config.toml
dataset = "rendered roads seen from a driver's seat, with toy cars, trees and houses"
conv_stem = false
register_tokens = 4
final_lr_fraction = 0
Rows from block 5 of a small multi-label image tagger, named by matrix and row number. Rows with one number within an expert belong to one neuron, the router's apart. Each number is 50 + 12 x the weight over its row's rms, rounded and kept within 0 to 99. All counts start at 0.
After each expert's rows are labels from the 100 images, of 14976, where the router gives the expert most weight on average: "peak on" is the class under the peak. Only what is clearly more common there than usual is listed. The data: rendered roads seen from a driver's seat, with toy cars, trees and houses. In brackets: how many of the 100.
# router: router (model.blocks.5.mlp.router.weight, 16x256, trained with AdamW), inputs 0-127
# up: expert up (model.blocks.5.mlp.up, 16x512x256), inputs 0-127
# down: expert down (model.blocks.5.mlp.down, 16x256x512, transposed), outputs 0-127

# expert 13
router.13:57 46 35 71 47 63 65 50 41 38 30 40 56 62 70 30 42 58 65 49 70 54 54 51 67 67 52 45 40 67 35 44 45 50 46 54 42 32 45 51 43 29 51 54 46 50 47 60 59 67 67 36 61 34 47 42 53 50 52 38 48 63 66 64 46 75 38 49 56 60 63 62 30 62 55 39 56 39 34 54 43 51 28 62 43 36 53 54 65 47 56 29 47 49 41 69 58 41 52 47 56 79 38 55 38 42 26 55 50 72 48 58 28 53 52 68 63 54 54 64 26 64 56 29 66 52 42 47
up.0:59 56 74 62 36 39 42 32 52 32 73 73 47 56 51 43 44 62 38 52 58 55 49 50 45 43 63 65 57 61 42 55 60 68 42 41 53 76 48 42 65 33 58 35 50 73 51 41 35 37 44 54 45 51 50 53 46 49 61 55 46 50 53 62 49 29 54 47 76 64 51 44 38 50 45 43 48 45 59 59 56 67 60 49 47 42 54 51 64 47 65 41 42 42 37 18 57 64 84 56 51 59 56 56 58 63 83 47 59 66 57 49 49 52 57 41 54 60 54 72 72 28 41 57 51 58 51 70
down.0:54 64 58 44 46 37 41 44 55 37 67 63 51 54 61 69 44 85 47 61 57 45 47 57 24 61 38 44 52 46 44 56 53 49 52 31 43 47 50 40 64 47 51 44 58 30 54 72 36 56 38 50 40 41 50 65 42 51 69 58 47 55 44 37 39 49 46 27 61 41 46 66 38 38 60 53 37 60 61 41 48 47 63 35 66 37 59 44 34 61 48 32 48 44 38 51 40 58 28 46 48 49 50 44 43 62 49 75 73 30 64 55 58 66 57 60 57 56 40 34 70 67 53 78 54 63 58 46
up.1:55 45 64 33 51 42 60 61 79 42 62 44 55 55 46 54 27 44 50 48 69 49 54 77 48 59 58 50 48 14 55 48 58 37 28 48 36 46 49 36 34 48 72 44 67 44 51 51 44 47 51 49 39 36 44 39 30 46 52 62 37 53 36 65 35 45 65 40 42 56 22 46 34 49 52 71 54 54 35 48 50 41 39 50 49 56 63 31 62 63 42 31 69 54 41 48 49 41 51 39 69 57 56 68 64 56 38 47 41 59 47 57 54 54 48 35 35 52 39 51 66 39 67 49 47 81 53 44
down.1:50 43 38 45 30 41 53 44 52 73 52 53 31 68 58 38 48 65 55 58 28 53 68 45 47 59 46 60 54 49 70 69 40 60 65 40 50 42 51 46 35 62 48 59 47 60 57 39 55 71 61 52 46 52 49 68 48 53 42 27 32 50 64 45 46 59 46 44 54 46 44 38 54 46 62 37 50 47 42 49 15 56 48 69 58 60 56 62 60 41 45 55 65 71 61 66 45 45 37 40 48 88 35 53 87 41 16 60 47 31 54 37 54 49 44 21 37 64 52 46 74 57 77 45 42 75 55 44
peak on: verge (71)

# expert 0
router.0:35 69 56 49 48 39 47 33 36 67 49 60 46 45 22 58 67 53 41 46 43 51 29 52 45 48 27 53 50 38 53 49 30 57 47 65 79 76 66 41 55 60 41 47 54 62 48 44 50 38 46 56 55 45 62 47 42 48 47 38 54 31 28 51 43 33 59 66 49 49 53 48 82 55 63 58 48 53 57 41 69 50 53 47 61 53 41 70 47 58 57 53 37 20 47 45 54 56 53 81 60 58 56 46 69 54 58 40 49 52 54 24 54 62 72 69 56 60 50 41 58 58 36 52 20 39 45 44
up.0:52 59 81 55 54 55 64 60 58 42 69 62 47 55 62 58 63 47 31 44 49 48 59 46 54 24 46 59 80 62 51 60 43 34 69 48 58 56 57 53 42 51 66 32 46 37 50 43 55 59 37 60 65 50 31 54 49 57 54 73 35 37 47 59 41 48 55 66 45 25 60 46 43 46 72 43 57 47 57 70 48 33 73 49 57 43 56 47 46 30 60 47 61 60 64 48 25 44 40 21 51 70 36 52 57 55 29 64 36 62 42 66 35 57 41 59 56 43 53 54 54 59 57 34 37 41 42 51
down.0:36 33 63 52 58 55 48 47 44 29 46 59 43 56 40 39 53 43 54 54 52 45 46 44 48 65 51 31 52 57 49 46 43 33 31 34 51 42 38 49 56 52 48 45 54 52 52 38 58 41 35 56 59 46 57 61 61 60 53 54 59 48 61 48 62 61 46 52 32 47 47 62 38 56 32 25 54 51 48 45 51 50 51 89 58 75 62 57 36 36 50 55 44 65 56 40 50 57 47 46 44 41 33 45 58 47 54 66 33 25 49 42 49 45 45 47 46 57 42 52 46 50 45 38 85 59 58 60
up.1:60 57 55 79 39 60 41 42 78 40 56 65 39 52 50 54 53 46 32 43 41 55 51 67 48 36 54 51 51 74 62 63 34 33 47 43 50 33 68 35 47 45 30 63 63 39 54 77 49 48 66 59 47 35 39 47 28 66 61 60 59 64 53 34 58 36 43 69 51 39 63 51 55 46 34 45 62 59 60 41 52 55 48 36 54 56 72 58 42 75 62 62 51 21 51 55 44 62 40 35 38 42 50 41 49 42 51 42 34 43 59 58 48 54 38 34 24 61 45 63 78 42 44 61 66 69 53 64
down.1:46 41 57 67 66 58 49 52 48 38 50 73 48 38 29 44 57 54 54 25 50 51 51 26 65 49 40 40 37 56 55 36 52 58 89 68 68 50 23 82 55 39 29 52 36 59 41 29 51 62 34 73 50 54 50 57 54 59 47 72 60 62 32 74 21 59 46 45 34 42 49 44 55 47 36 59 43 60 52 41 24 39 49 69 48 32 25 67 45 48 64 79 40 44 47 47 49 51 47 40 27 45 64 53 56 56 60 61 50 71 47 37 40 32 54 35 48 39 50 58 69 64 46 23 69 41 75 35
peak on: house (46); truck (29)

# expert 4
router.4:37 62 24 33 73 53 51 42 49 57 26 44 41 46 37 50 33 69 38 55 42 64 33 54 46 46 30 35 52 63 42 39 49 48 57 49 40 53 48 57 42 65 46 64 56 66 51 56 59 59 34 50 62 49 50 48 55 58 55 42 54 41 58 52 61 77 73 41 69 58 42 41 53 56 43 37 39 86 56 45 34 45 52 35 64 53 41 57 78 46 41 71 40 52 46 53 57 43 46 29 61 40 51 39 71 50 50 74 70 33 53 49 52 40 49 50 65 61 47 50 30 46 61 51 48 35 54 60
up.0:41 64 27 52 58 57 60 49 67 66 36 49 40 40 34 28 43 57 61 37 43 44 52 66 75 37 44 58 50 55 20 40 50 42 61 37 58 60 43 46 47 59 53 74 49 87 33 62 36 52 45 44 38 35 45 60 32 17 41 64 57 26 47 42 41 35 46 50 54 57 52 41 59 43 42 30 43 51 28 45 57 46 35 42 66 55 47 39 35 56 50 40 46 69 56 50 60 50 62 51 58 45 44 40 47 61 55 27 30 57 63 60 52 63 56 56 62 58 46 45 46 36 30 38 62 59 48 44
down.0:59 38 68 42 36 51 36 39 50 47 51 47 49 45 43 45 47 22 52 59 45 55 38 50 31 58 46 67 48 50 67 48 44 63 41 59 52 56 64 49 48 51 27 32 46 50 47 60 56 66 57 51 42 35 44 37 21 59 41 37 69 55 41 64 60 40 60 58 53 41 48 54 54 59 71 71 44 52 44 28 38 42 68 40 29 86 49 52 62 61 57 66 34 49 57 48 46 34 68 57 48 76 58 43 41 54 47 52 46 58 52 52 41 41 50 64 40 51 39 48 46 37 41 39 52 49 51 55
up.1:51 57 47 53 57 57 45 32 38 30 43 55 57 60 70 56 32 52 35 28 68 40 62 54 32 41 42 61 40 50 52 66 66 76 37 46 53 53 56 26 38 40 55 40 32 91 60 46 61 29 57 61 63 30 57 52 30 57 45 54 31 63 67 45 48 44 44 58 41 52 57 67 62 46 57 61 58 51 63 45 72 52 46 48 56 45 57 43 60 51 66 61 40 44 48 39 53 48 36 75 42 58 43 16 53 53 60 60 48 42 41 70 51 41 49 51 55 28 47 53 54 59 59 60 56 67 57 43
down.1:36 42 43 56 55 51 69 57 59 34 54 48 48 47 37 38 42 42 57 43 42 38 60 43 53 69 65 46 38 57 40 49 69 64 61 48 30 49 48 57 42 50 55 55 47 47 51 53 50 53 60 61 43 43 60 40 49 44 30 59 24 42 53 21 62 36 63 58 42 75 51 51 55 53 67 58 53 50 41 71 28 59 43 51 67 51 59 51 61 35 60 51 51 37 38 41 53 47 34 26 42 47 43 32 44 57 50 45 50 48 38 47 52 38 63 54 61 53 63 36 47 55 55 49 57 54 53 42
peak on: verge (74)

# expert 12
router.12:45 45 52 37 28 43 27 85 44 32 57 50 54 35 67 49 29 49 54 61 60 68 51 46 49 32 53 44 46 70 30 54 42 32 41 42 48 48 44 68 52 57 64 31 45 66 64 53 51 35 52 67 41 65 65 49 44 39 55 28 55 51 46 68 47 55 36 53 37 67 46 51 33 33 70 41 54 55 59 58 39 41 48 63 49 32 42 45 57 77 54 49 73 54 62 63 32 70 61 34 50 33 28 56 29 31 55 44 62 37 48 42 62 40 52 47 63 35 54 49 58 36 54 63 65 46 65 60
up.0:44 60 41 77 21 45 52 43 58 36 34 36 57 66 47 37 78 44 37 48 44 41 42 38 37 39 38 59 51 53 54 40 76 52 39 44 61 56 60 43 73 38 62 44 32 48 32 60 66 59 55 59 57 45 41 53 55 60 75 67 59 51 62 52 63 52 39 57 45 56 45 36 53 54 55 46 34 52 38 45 47 24 66 33 47 62 45 54 28 62 65 45 39 56 53 43 44 36 47 61 33 62 33 76 28 51 60 48 54 57 45 57 51 57 31 39 44 42 53 37 31 45 61 51 57 59 52 31
down.0:34 56 62 46 68 65 63 44 47 41 62 46 47 29 51 42 68 46 59 35 60 32 68 47 50 44 41 45 70 41 60 48 46 62 36 56 45 58 56 58 41 71 59 44 42 57 57 52 43 51 37 52 54 24 67 22 54 51 43 54 63 45 45 36 75 69 43 50 36 49 60 37 38 66 46 65 47 42 36 58 54 58 53 30 39 55 41 58 43 62 53 70 44 39 73 65 67 46 59 46 44 73 48 59 48 60 40 79 39 58 59 57 55 51 46 56 56 46 53 35 67 41 55 42 12 46 45 52
up.1:58 65 28 48 38 61 41 35 51 55 45 40 73 67 60 54 63 73 35 51 58 51 45 28 47 44 36 51 57 44 50 59 43 40 51 37 60 57 52 52 45 49 51 48 18 39 45 44 43 67 28 72 43 51 48 52 38 35 75 72 65 53 45 65 28 47 34 35 68 56 46 43 68 60 45 36 49 55 59 61 43 69 73 65 56 47 43 33 41 61 56 60 23 55 54 51 35 44 74 40 49 47 53 55 22 41 34 45 51 44 55 40 64 46 43 54 35 55 80 52 28 43 56 61 41 55 45 65
down.1:37 50 56 56 80 49 69 45 45 53 53 60 45 56 28 54 70 44 48 25 35 74 35 39 59 59 41 38 38 71 44 42 68 52 37 69 62 49 34 52 52 52 23 69 54 57 66 43 44 56 39 42 57 54 45 34 50 50 39 70 40 32 56 34 44 63 58 55 37 62 51 58 47 51 61 50 38 65 72 54 57 45 31 54 70 54 53 44 47 47 42 66 31 61 57 63 58 32 58 71 44 38 52 51 55 71 50 58 61 68 45 36 46 61 45 71 56 41 63 60 44 69 38 64 54 42 45 41
peak on: car (53)

# expert 3
router.3:61 32 74 55 58 42 52 51 40 54 38 62 45 77 35 20 63 52 64 68 49 51 36 49 36 52 53 47 45 43 39 40 54 45 55 47 64 79 43 61 48 54 18 39 52 51 61 42 72 54 67 44 55 58 43 54 61 39 56 44 46 38 43 43 39 49 44 45 49 52 50 26 71 38 78 26 72 51 49 52 36 46 58 57 50 33 77 35 61 44 59 38 50 44 54 58 45 57 44 74 62 32 36 64 51 36 59 35 33 48 42 50 60 63 40 72 37 42 59 43 64 66 30 36 54 46 47 54
up.0:32 48 33 43 39 52 46 61 49 48 54 42 57 55 55 41 53 40 45 72 61 71 54 31 46 57 56 38 51 43 61 61 33 65 28 45 63 28 51 41 50 62 36 36 63 48 50 49 58 42 48 81 59 55 34 55 42 36 56 36 47 35 56 49 62 51 48 54 58 44 54 84 48 46 64 66 46 48 39 61 63 67 67 60 73 48 47 56 32 57 70 64 47 41 54 34 64 49 40 61 64 59 59 57 50 30 43 55 59 71 34 52 34 58 50 62 47 34 66 37 66 67 58 39 39 62 46 61
down.0:38 40 49 54 62 36 40 56 25 73 67 38 58 60 43 43 28 44 45 47 44 56 49 59 47 65 61 69 48 41 46 58 65 44 46 60 39 51 61 54 65 39 45 58 43 48 35 31 68 60 45 71 50 66 53 33 55 51 50 59 35 78 51 40 70 49 50 30 23 51 68 34 22 49 37 57 52 76 53 28 52 49 67 43 29 12 53 46 39 58 52 51 66 60 53 68 41 33 72 50 42 63 50 61 52 65 47 71 34 63 56 58 38 31 54 56 65 72 45 62 15 73 65 36 59 33 46 61
up.1:46 57 44 37 65 60 38 49 71 23 52 44 41 70 52 56 35 34 41 61 57 49 59 43 33 40 40 46 63 31 43 49 53 60 46 58 61 50 44 63 31 67 27 56 36 29 61 45 14 53 48 70 42 50 90 46 29 61 61 43 44 53 59 32 38 47 61 56 44 56 65 43 48 31 49 60 75 46 41 60 55 42 52 42 35 66 58 42 72 40 73 50 47 60 29 49 76 33 62 46 48 38 61 54 60 49 53 34 49 48 41 47 34 49 44 57 40 54 40 44 57 36 61 45 75 50 62 71
down.1:62 49 48 50 46 64 42 47 46 73 54 49 52 44 51 45 24 38 58 62 40 37 38 65 42 42 41 54 50 56 44 41 61 51 56 43 44 48 50 69 57 45 54 59 48 74 35 25 65 65 46 47 50 29 52 55 42 46 47 53 42 46 36 50 51 57 45 40 41 32 55 26 40 37 49 50 43 47 60 56 53 54 43 31 49 26 49 52 56 49 60 32 43 50 55 65 26 51 70 50 46 71 38 54 48 40 59 63 50 71 61 53 57 50 39 58 41 66 49 56 52 47 50 29 52 36 36 47
peak on: sky (100)

# expert 14
router.14:33 21 63 60 46 16 33 49 41 35 31 45 56 37 41 29 50 36 34 55 74 70 37 35 42 59 33 78 53 47 50 37 53 59 44 43 55 76 37 53 59 58 41 45 61 43 63 38 54 65 66 50 85 69 35 48 61 53 57 61 57 48 38 68 42 59 38 55 38 63 63 42 56 49 28 48 33 44 55 45 49 45 57 43 28 28 77 62 54 70 49 63 51 52 45 37 57 49 48 68 50 37 68 39 53 39 49 46 52 58 46 55 43 34 45 67 35 59 48 42 49 45 39 29 49 51 53 61
up.0:29 43 35 28 37 58 47 52 50 67 95 24 55 48 41 40 45 63 35 32 55 44 56 36 50 74 34 48 41 51 54 53 65 50 59 58 61 53 50 71 69 56 62 54 29 74 59 53 55 45 76 56 39 63 46 72 66 54 57 62 64 52 58 52 39 47 35 38 49 40 48 56 42 64 48 42 46 41 52 62 29 50 65 32 32 54 48 36 57 45 76 52 35 49 48 44 66 41 55 35 52 58 38 39 39 56 27 46 58 38 49 42 71 45 54 45 72 51 46 36 41 47 73 55 56 62 46 50
down.0:48 49 34 84 35 67 56 41 50 61 42 69 46 44 50 38 36 29 42 58 47 55 44 54 54 64 57 51 43 69 37 65 62 43 57 32 62 78 36 31 35 52 44 52 52 56 52 57 42 39 34 43 53 48 62 42 44 57 44 64 38 43 37 45 56 56 56 49 49 68 44 43 88 39 40 68 55 71 44 46 52 51 51 43 66 46 64 40 57 40 47 44 60 46 51 42 58 52 38 61 53 52 69 68 72 64 51 40 40 41 27 39 71 44 52 64 53 40 60 49 41 27 34 47 50 30 57 41
up.1:49 49 45 43 49 64 52 32 59 58 47 52 44 53 53 39 31 47 46 39 47 41 75 41 51 53 46 36 15 55 52 44 57 47 58 52 58 45 26 67 58 43 39 42 37 46 59 35 31 55 74 42 64 65 42 71 71 63 44 37 65 47 32 80 37 22 31 42 34 56 45 52 73 66 42 59 76 62 51 48 27 52 48 54 43 52 53 47 77 32 54 62 55 45 51 42 45 49 46 25 43 34 27 58 48 36 65 23 53 45 57 44 40 70 51 56 50 68 38 60 52 44 66 47 39 47 46 39
down.1:82 37 42 53 41 50 64 43 57 62 45 56 60 57 56 40 40 57 56 61 62 20 49 66 69 66 42 45 56 47 34 45 41 50 37 41 49 71 33 31 47 47 57 59 57 62 49 47 38 46 44 57 53 34 48 76 49 57 22 48 39 60 52 41 44 56 53 60 68 50 42 41 59 52 47 56 56 55 51 66 34 59 43 49 49 57 47 74 48 62 40 40 60 40 43 33 56 79 35 53 32 54 69 45 75 62 27 55 43 31 47 48 48 41 42 61 26 40 52 32 72 23 39 53 14 41 20 67
peak on: sky (100)

# expert 6
router.6:34 63 49 43 54 70 74 41 85 60 52 42 44 51 36 59 40 66 34 49 49 59 51 66 52 39 30 55 37 55 41 60 29 42 36 39 61 64 66 50 63 55 56 57 42 54 50 55 40 51 42 52 57 45 67 61 39 35 65 49 57 43 41 38 31 47 63 66 51 55 63 23 54 29 61 73 24 35 44 38 53 51 43 54 53 63 34 62 62 61 58 54 74 33 45 29 29 68 46 40 34 52 47 55 54 45 63 57 53 72 58 62 72 32 57 58 69 45 47 52 47 62 65 45 59 39 52 56
up.0:45 62 64 33 16 42 17 56 44 56 42 48 55 58 55 43 71 53 41 66 40 57 63 63 48 45 69 39 42 56 35 36 48 48 52 54 46 46 42 43 49 73 70 51 45 61 47 43 85 49 53 59 60 58 44 52 34 67 42 50 52 33 62 64 53 53 27 32 24 39 45 64 53 55 39 46 34 50 65 52 51 55 19 67 52 59 50 62 44 42 49 43 46 45 64 49 74 57 27 57 40 72 58 41 46 59 52 22 62 49 61 53 54 75 44 44 60 77 41 42 51 66 68 30 40 35 65 55
down.0:39 33 35 56 43 62 48 78 43 34 71 60 46 33 61 42 52 24 48 44 43 47 52 66 42 45 51 42 54 57 51 67 70 44 47 68 55 51 39 32 26 58 49 62 51 53 44 58 33 46 45 24 35 48 61 54 59 42 41 53 52 68 43 57 41 58 31 49 46 66 34 22 44 27 51 42 54 54 54 33 71 51 57 53 63 52 59 66 35 58 55 71 66 77 47 50 64 58 43 57 66 56 52 76 67 59 33 57 67 50 30 57 44 48 49 47 48 41 63 57 64 63 57 56 56 38 52 54
up.1:58 47 59 61 36 32 68 46 76 47 44 50 66 78 56 43 70 26 39 60 35 66 36 69 41 60 64 30 51 49 47 41 21 27 48 51 53 76 42 42 60 43 51 51 52 48 54 60 56 43 43 54 61 43 50 63 78 69 58 44 53 59 51 54 66 40 41 35 52 67 62 34 50 52 35 29 68 55 32 42 23 48 62 35 45 35 48 72 33 64 45 55 63 47 55 33 31 33 55 44 35 59 56 50 31 41 55 41 62 55 38 54 58 33 38 59 54 17 52 64 64 37 60 49 63 51 38 42
down.1:46 47 22 45 50 45 46 79 45 49 38 57 43 44 46 45 51 58 53 56 42 40 46 57 50 36 75 50 42 29 68 40 36 55 63 51 52 43 79 60 47 60 33 41 43 50 68 34 59 48 43 72 24 43 55 32 53 64 66 31 35 74 43 43 51 50 47 67 57 56 41 52 61 65 46 70 68 60 41 60 60 45 51 59 50 44 53 37 35 45 66 41 35 55 57 51 57 55 60 37 30 37 56 33 46 51 61 72 58 37 48 47 23 63 49 47 47 47 51 39 42 66 48 42 43 61 55 59
peak on: tree (48)

# expert 2
router.2:52 47 35 43 70 45 28 44 42 21 46 44 49 51 42 36 44 55 36 61 43 26 27 48 56 59 26 58 53 40 58 35 61 71 60 48 45 46 42 39 50 80 25 42 66 48 76 40 46 35 63 44 59 43 44 67 39 47 38 58 49 31 41 33 56 62 54 45 53 46 52 50 46 39 38 67 59 59 52 43 65 42 54 41 46 47 68 37 42 40 63 44 65 44 53 43 37 30 62 64 57 53 52 41 56 58 55 63 45 36 59 74 47 68 47 68 34 60 42 66 55 53 44 59 65 35 92 46
up.0:54 44 70 56 43 32 67 55 50 46 55 58 75 56 47 53 61 46 30 53 42 61 44 41 57 51 55 51 55 37 50 42 53 55 47 43 69 40 60 65 24 37 52 32 48 58 61 49 55 39 56 43 54 47 65 13 34 45 57 28 70 48 62 50 52 68 40 54 29 30 60 58 62 60 45 44 29 39 54 37 57 51 66 55 52 48 43 61 47 63 54 30 62 50 61 45 57 47 51 66 49 35 39 42 41 45 57 73 60 37 52 29 18 56 52 46 29 57 55 79 53 48 59 36 64 70 51 53
down.0:61 47 66 56 68 49 57 65 36 69 53 65 28 30 32 66 48 38 48 61 72 56 61 76 51 49 59 60 45 51 40 40 54 65 44 49 48 56 55 53 48 49 51 49 31 33 21 37 50 43 58 33 50 51 34 54 60 43 49 49 38 52 47 51 49 41 48 37 48 49 87 35 53 53 84 56 39 67 33 44 43 61 47 51 67 42 48 42 47 52 56 43 55 60 56 65 38 44 43 50 56 57 73 51 63 34 31 63 46 51 48 35 48 00 36 57 51 41 60 61 38 58 56 39 54 47 48 69
up.1:61 39 29 53 54 63 39 31 30 50 66 42 35 58 59 43 34 47 50 50 56 32 40 26 72 42 49 33 50 37 44 58 77 40 47 48 48 50 59 39 58 62 45 29 26 41 80 50 63 43 37 69 73 76 62 62 65 59 39 56 61 63 44 57 31 76 70 64 35 41 52 42 53 46 56 70 43 46 53 48 53 47 59 52 39 60 66 55 55 47 69 47 50 62 44 70 42 55 41 39 28 84 51 57 57 40 45 52 56 61 28 55 43 51 46 59 51 43 40 49 51 58 45 74 53 48 47 37
down.1:44 43 42 57 33 57 44 61 50 56 33 56 40 53 63 43 27 49 57 35 45 54 55 44 47 63 33 39 68 55 64 58 54 38 55 72 36 70 44 57 36 46 46 59 36 28 32 38 55 47 42 31 62 57 63 39 76 50 45 57 53 76 65 31 40 49 41 51 67 40 50 38 54 62 37 63 45 60 52 57 60 39 60 73 51 47 55 60 68 44 54 71 32 43 09 57 39 43 55 35 34 64 47 22 62 54 54 64 45 44 44 43 47 52 62 71 61 30 53 72 53 47 46 35 63 67 37 48
peak on: sky (100)